config.toml
model = "image classifier"
dataset = "close-ups of made-up surfaces with and without defects"
train_examples = 203450
image_size = 48
crop_scale_min = 1
horizontal_flip = true
translate = 0.12
targets = ["defect"]
num_classes = 9
arch = "vit"
norm = "layernorm"
norm_position = "pre"
hidden_act = "gelu"
head_dim = 64
fused_qkv = true
bias = "all"
qk_norm = false
parallel_block = false
moe = "soft"
drop_path = 0.15
num_experts = 16
moe_every = 1
expert_mlp_ratio = 0.5
slots_per_expert = 1
shared_expert = false
patch_size = [6, 6]
layers = 12
width = 320
positions = "learned"
pooling = "class_token"
label_smoothing = 0.2
loss = "cross_entropy"
head_dropout = 0.2
residual_init = "scaled_by_depth"
optimizer = "soap"
beta2 = 0.99
learning_rate = 0.0015
beta1 = 0.95
shampoo_beta = 0.99
eps = 1e-08
precondition_frequency = 25
max_precond_dim = 1024
one_sided = false
adamw_lr_other_params = 0.0027
cautious_weight_decay = true
ema_decay = 0.99
max_steps = 18200
batch_size = 64
epochs = 5.7
lr_schedule = "linear"
final_lr_fraction = 0
warmup_steps = 910
weight_decay = 0.3
adamw_weight_decay_other_params = 0.05
Rows from block 4 of a small image classifier, named by matrix and row number. Rows with one number within an expert belong to one neuron, the router's apart. Each number is 128 + 32 x the weight over its row's rms, rounded and kept within 0 to 255. All counts start at 0. Numbers have three digits each.
Before each expert's rows are labels from the 100 images, of 14976, where the router gives the expert most weight on average: "strongest on" is what is common among them; "colour at peak" is the nearest of a few named colours to the mean colour under the peak. Only what is clearly more common there than usual is listed. The data: close-ups of made-up surfaces with and without defects. In brackets: how many of the 100.
# router: slot weights (model.blocks.4.mlp.router.weight, 16x320, trained with AdamW), inputs 240-319
# up: expert up (model.blocks.4.mlp.up, 16x160x320), inputs 240-319
# down: expert down (model.blocks.4.mlp.down, 16x320x160, transposed), outputs 240-319

# expert 12
strongest on: dent (100); leather (39); woven cloth (33)
colour at peak: brown (57)
router.12:134109149149116092210081156121118136063141102143096128187181133103095101126154091166137111135160139140169120124152171129143116124111152180149129105079103121138174079161148176125112180128114119146138168118128127113105144156151083091117141127
up.0:166111109141139172134179151146133149159113110103150129181112157109126149101066130129079155126125122116167118169097159128130104119178103129150163124140130086119103146152142145106225180147077099144145216085157134124146111119129141114156144144
down.0:110119081130091138125157114124179115131124127186146160114137124139148172122166182164127126230163142165163119126076147135150107157085158179123087137115121131120136166134110102146111121095184073113150049171124133164114121178136095116095072133
up.1:130137171124148102153125137094107075125144228064061122125103195175130162175124095080168157132102151159136113112141064094076122072082144132146111072118145112103120147118081159142109138127124144053114137203121156154173144115162161169173167114
down.1:113078153116161166097141124078149166122153177188179178138136124145132156160171125161133136096130052096152101087110121140140132146141097193082112138166149085107091137109145101122092103117138112144117076136152057160146167141141038073118148135
up.2:123142122183105130156128125097113114182134090104147153101113091059130154100142099129152132116133131151139140096152188137128151074173168105072064138111070124146123109120149141089111149055144174133098166042123122124163168073104185105105127144
down.2:135141112096109167131153076124105080141068167096154153182132137214129095136058143147122167167119157095102145114146175133107116110118130115155077144101161191106118163177116139170084140110124110131167108066079104149135118133102094175160113164
up.3:162078154135188175147074141124145131214140199126115123150158139109133095132107146102069148170188155116086169132218105100126098171093108173210160126084077115144138122120141163095168132081112110177094101118104098118131112125096134125117152144
down.3:148151117165124156140143099106099109079146172127141084092120096104107125124189106138154138106063124156127133088114107159123140183143097133116113137144199076129177128102129158130145146146103117096110141149058171117112145103123166136131154109

# expert 6
strongest on: specks (95); leather (35)
colour at peak: brown (78)
router.6:126088135146143107092103129168171092136150082175069208136137158170115100153153141125147168066106156112150147153123093083150157115131119147145081157148096125116136145121136143142126177103160083165136117095178133201051164164103098081154101169
up.0:124101135183181153111137089135113137126140167142134139109132114092130058145120140144150176112168180134108065118133137123157137101077093125086161147146119167125134116092142138121148157126130175123116047070212129164103132133121153123136165125
down.0:148109086175088171071138135110109126121026099116094146106121095124130165127142117174122076105122081111102099082076165132119102129109144097156133156157140166183102123123107145124173140115077137119139119133144170190066137116158150194094086103
up.1:142110115120165138161160160142117140158147095147116166128140162116117046081132149111127118085105184100120080187131100062112168123066121112195184080106145092104072126160140134119170186125153075139186070146098152110124130123170075170081178114
down.1:145111168174162139152137119209101092156185130126125120076154154065167217157111204173112083161102110072074185167167110157111127112178110114156163140080019161087089181111142160132091106101101127115103087154137116099162116097109109134150169182
up.2:078166131172190107076099128143152188109121131050117143118079137136143126171124136124106165117086194066145104071104182130085132144164086149132124185062095067106137168106120155122155135147110110170113088124141130102134102098150141122154156121
down.2:133128076143143055122135144165110049124085100078145159128175103134079092158163074111131132092101125147149102165123205165141184105117080130129206104147134147146181154095116129129127133127121143065114140158103158151151111106130133148107158131
up.3:125048136144169130117094119142150095131133126138186074180106108130081101109175169140064103119094135113129130096178109089185124126104087168206081080148127099111115115159129137114089125155143084174138120079134126130074124147107147115120143137
down.3:185132151100082096111117148147111171087143139197157154122070167147076136136114153127132174140095126158134112090105069054093125118177089117139113084142191210172077144119102109143183160109120155140120109124089164108091165110154151160102139103

# expert 5
strongest on: specks (72)
colour at peak: grey (69)
router.5:138089112145109109166114163158138179158092125162176134095088137158167211143140117093108124101118110096113196083065097165113135135094097189166134075130109108119095213165117132145135072104148089121129144105080118165122138142169182151137158126
up.0:144156167150150139154143086107078160143115191122164112160103130146083126136117137166103104185136139174158163139045125146145135160206143136095134132120103128137135086142088141108178114159122159103134092098187154179141136133109111146129105102
down.0:134137137099126128139147220087115108130186190179146103136117163114144130104095118126164205149142035187102071133150152117125078146165104128113135143129160141194120130088196132126143117117163123094108174111140141133175134147165146160137132144
up.1:121096110165178090156124075128110106095085097153124140109109073125137128116116145090147139166166139145159216073151081165124109085129082145103171159157105167090136217096118130171177133097171042145108119134119120145091140133129162128162122183
down.1:091140112132083144146153111135104044124120096095139134095142103197160076069149089152167121122113097094171077121112099117139126090125160127157115109135133097155114120174141053114122139165090078153126113063107181153106119155114106165126079221
up.2:182151139147078116117117156129129158153093072147121118103097124110128163138176176153116094064145112124185181143132099094101095102124171157131144090110086145169090125077144111145102141090173063095115130140098138162091163124072088166137150151
down.2:126162135133175122115109128164116128188095116137134146142104175089160114100168184176088142125125128119103126161127102097166111087136139189094124096049179140152139140152150096139115095149165152119180154183067106148123138200155124099214106071
up.3:101127135183145116198134131143134123131176140081129127098159136120178110192149102134100038138157149172135141099143073119137150166129061117107090111099086107085112161154107120063084153154148183178098117088115128150179181146161130135137128078
down.3:171101094100092195107144094091183163132177159109154134121134129145158122170118125157156165119172181086156121156118172123100136114114174104116117150085107078111156112100102148121099130133192060165094136213116143151114163141141134124107153165

# expert 4
strongest on: dent (93); leather (32)
colour at peak: brown (57)
router.4:185084137173185085087103134117163140125101122154098099130134146126090167173081113145147155070119082124154153070166156156138159132164157115140060142106164112094104110078139178132130127119113132160117098137100114078106099099150105081148163126
up.0:183123156131169091117097177120124127121148116108159141079100208176181110172124101113132101197087121119120107107155166129161103144167121125140154158112134135152143146153102161105172111074092157152101087140118099119139115110147136121125094099
down.0:167213083103089156142146118138133110162075105047115111106216087103128130087176091124152157133156171155093105163154116131086138168122040142107119098073074179125128118101107101179142164109106105108125177128094136115100182084075111132132137195
up.1:109138217154146151129144149144045086109122176170114108106156113143106121100131142077093153122125137114134125129083182153146134103119162111100141157131167193116148128114151117152163162107115067157150218150101142113163184162136130105093141111
down.1:161168114176074138161133159096129137136089165106168109203185148133108081205083180153113144142133173095137114148127092139099145113099080115170143112097137129130131118143121127117085137107139137136116148125111171114134111144154129114104144136
up.2:148153120092180184147173154147132089138113179178182140212170131102116156122127130090153145135059171135127137133143140177152089121114165129161116117151096115095130152077101147184189158128155104054148096151112104150133146137116158144125120154
down.2:159123152133108158154118083176114140136135164064169120120134195105122140110128115063100157134139134151182082084111172096104079127115099136153149143132129061136151145102158118141065138106067128154094160150155138111089115124120119123132129148
up.3:151118047107143133090078151132153123176139067198090131063158117124087133088125112107138157155218118081149105090170171157134109194079092138143090104190125134136115087087128096161129119111106165136103140098124131113171133108096075076162180106
down.3:093103128127111112151127097098113063145178109138131089082127084072126133067068098128107151124156117086092136159182098127139095151113108061122083159159075120140126084102111130177124177163150187199140121141118113134122167098094119135118112102

# expert 9
strongest on: bright spot (100)
colour at peak: brown (59)
router.9:146107127153133119093130121116092142066086178106099195117161171123103166152144149120083175116070196188180157127100079104034156128121083169181128141068138105150146141112062151130155089108145142038051144190128176125140186087148168090114149125
up.0:069131098090117088102157113102057169090137119133153096078134134097095109104160115150163077173181098116096133133099110095130121141141115092145103127171105183142136043174182099151102099134150206124139156111140171104081151147081137114180107138
down.0:138149113151152142164141100162159109116121127074162109087103083064133137123107154134106149125105140156085193133099088137096135124036149160087142150156156199124118098118097150163137083120146166086116129090139120078120126135078139083086167112
up.1:140128164151175127165147111136135162147160159105154088100078128078179133113039141085142148096082116068101150142148158149135125155152105085120115116153111126096110169138090117142124140147084209142169166058124120087147091112117139114100124168
down.1:131141147104103129132154137133166126155152100171069134121170132146146122145121118138190175137047120153179102116112113068163133146153153144140074140091181144098107096114170108134169112123097123132168070072148126092112162118136144113147117094
up.2:141156179127116141173098165118153147087143156160058154116149121184209131160117182157124120073156132139144176114117233127127137163094154146113158154174129172187110082095121110154137122165137064065107111123119092141141147130100153155101158111
down.2:115177131139131142150120146088114127128115115101109099106119147169134072129148113173136154160155117127092101087131116071138098106149116085155138143152180129180151159162149121113154113142139107086168125121122150158061114102104118098136117111
up.3:116178073144144157162118181084142063119162077189189103139140130149149106053104178165137123142147084135102105128133107083126122184131085160144120121175081159148098187178096098180136083109135167115104206090152148105117096135076139134148134086
down.3:153172145132115127160083144106163106198159111137142125140148108103128122117135170147121135142182131101093168118121095150139146110117181163139109119168152174132104058145126155145110138120095172133143125171108161170144114121122127067080119156

# expert 3
strongest on: dent (38); wood (34)
colour at peak: brown (59)
router.3:093141098116169122131145116148116165133149122171095106158124143149140180089126147130138088085163149117090113170166186115148161111119155167088123125118132130200104116154151149118149115206139125133168101132100095085086046148071110085090114084
up.0:111096123136103123094111155084058150133143172130111109081110191083117119193097126151204116131114083120088117195162114121128111046109181100106127090119121145098124161155112075114114083175119126142127084148143212160171149122124171173164102161
down.0:123151129093106118069101113131118148158139148150154120158131111080104115166139160133103109181096195130106159127133102190127080187163105128071123094137107168157114115107140101134129153144119137099098060159095101200191109108100172137155107104
up.1:067110059125119113128122172119190105111110101124086132145110181160115111154121123154080107096121154140172096083106079136088082104138061134122069122109193123148183120101129156087129150067148064039129099124103157112143077131144100162155159133
down.1:096168185141160141128131161131120139160054141155093110185143114145095179097162115157225142143105094129105146136148058165135161074129082160151142144066080106084056131139179128210072110147091146104195096138134179127111070111160088116156093122
up.2:112121121144141136148113055137131119161165108141105104160131153124175083167098163142109156128125150151160139141091121133103150107140106088145107137134146156113110164113101126128084120095172148153200125098131108113153109112119130130169042114
down.2:183136104083099116164158133168136149130132150129100097109155094101156104130178141072158097162112119103092094108113114107125090138106090126140149103092135161134098145120144127130139117131118153141082124141141091179088155154134141192120159175
up.3:118123145118119190081149153112118133110114128119178118111169167102128126149102146163164164090192147152154181123128115122136074147138054101220120143161139131110128211158176088144101118190135120082096139121101108067093057125146163134192169085
down.3:093167095128052158120079137198127079135111151066138132117099091147135087171183153130131126130083108070107132183117170176132090115113145120110097090091136167137133062116128162143114115106120114106092095158103124123162137117137107103113097123

# expert 15
strongest on: specks (47); crack (47); circuit traces (33)
colour at peak: green (43)
router.15:132143113076020195144103165144153107157072105147106137132147133157160135164142148101199099162143121086050129104093106188129139143137158154072150153048142157118075203097168152153102150125098111137109129096116115145151094181148099089134113102
up.0:098075077116144140089143120112151105117165153191152114158101147118187165144120159124126109097102144147152114121142113153131145129127164168115091192070109113118143100156143124145158176161197139125143088165106108154130149114015131162167157123
down.0:122142077184158174091163117112166125126164070045158114139144159094107129113205069159116129110145113131129148086068122142136136165121159070105109120075116125116082134124124168098124126078102160116128131089081086171116141136128075160159127115
up.1:131124157148114123132147141157148105107128125045078101116160163065167129091126088147062145127124113142155110112094132145119117111144067128123146157135094105125156147145090085127149114097096107104078161076160163121080083129073082043119116147
down.1:100111067099109081075135198078030178133122126090108163101125150091164122155120106158143139143125108125106170174130179151131122165153142160068209101071091166158111173114131121134110104194133201089193151125153125109130086157146144121122152098
up.2:077149125123051098162129098142124137170141088163102165149110151100136130116100169100103107120120096076143151147171130152122113097137108111193178122162133110081115141093167155153142139137119121164139100096102153164072063084130091065119124101
down.2:102133058118185127118148068115082122121092107070121115124176099139076169160089104189094147117111163109130110167126137193100136151187125082123064131105142103126132089139143175157187200195128128133132147158140159139144118128139181168122101130
up.3:163115102143111147149136179129130110182100126204093143148158117168153134142091163078166108134185123123137127136113131212166138166121108156074133172147102132101122109094163141150085116116125106167168095162110079130163142132156088124087110091
down.3:071120126185118132160134106098156090133090112183118126168130172114110140138099149116106086141170083140125157124103100083174126095106126116165128076196233113115122155120082151139087100113110199136141132081117144062131138158084171127112153126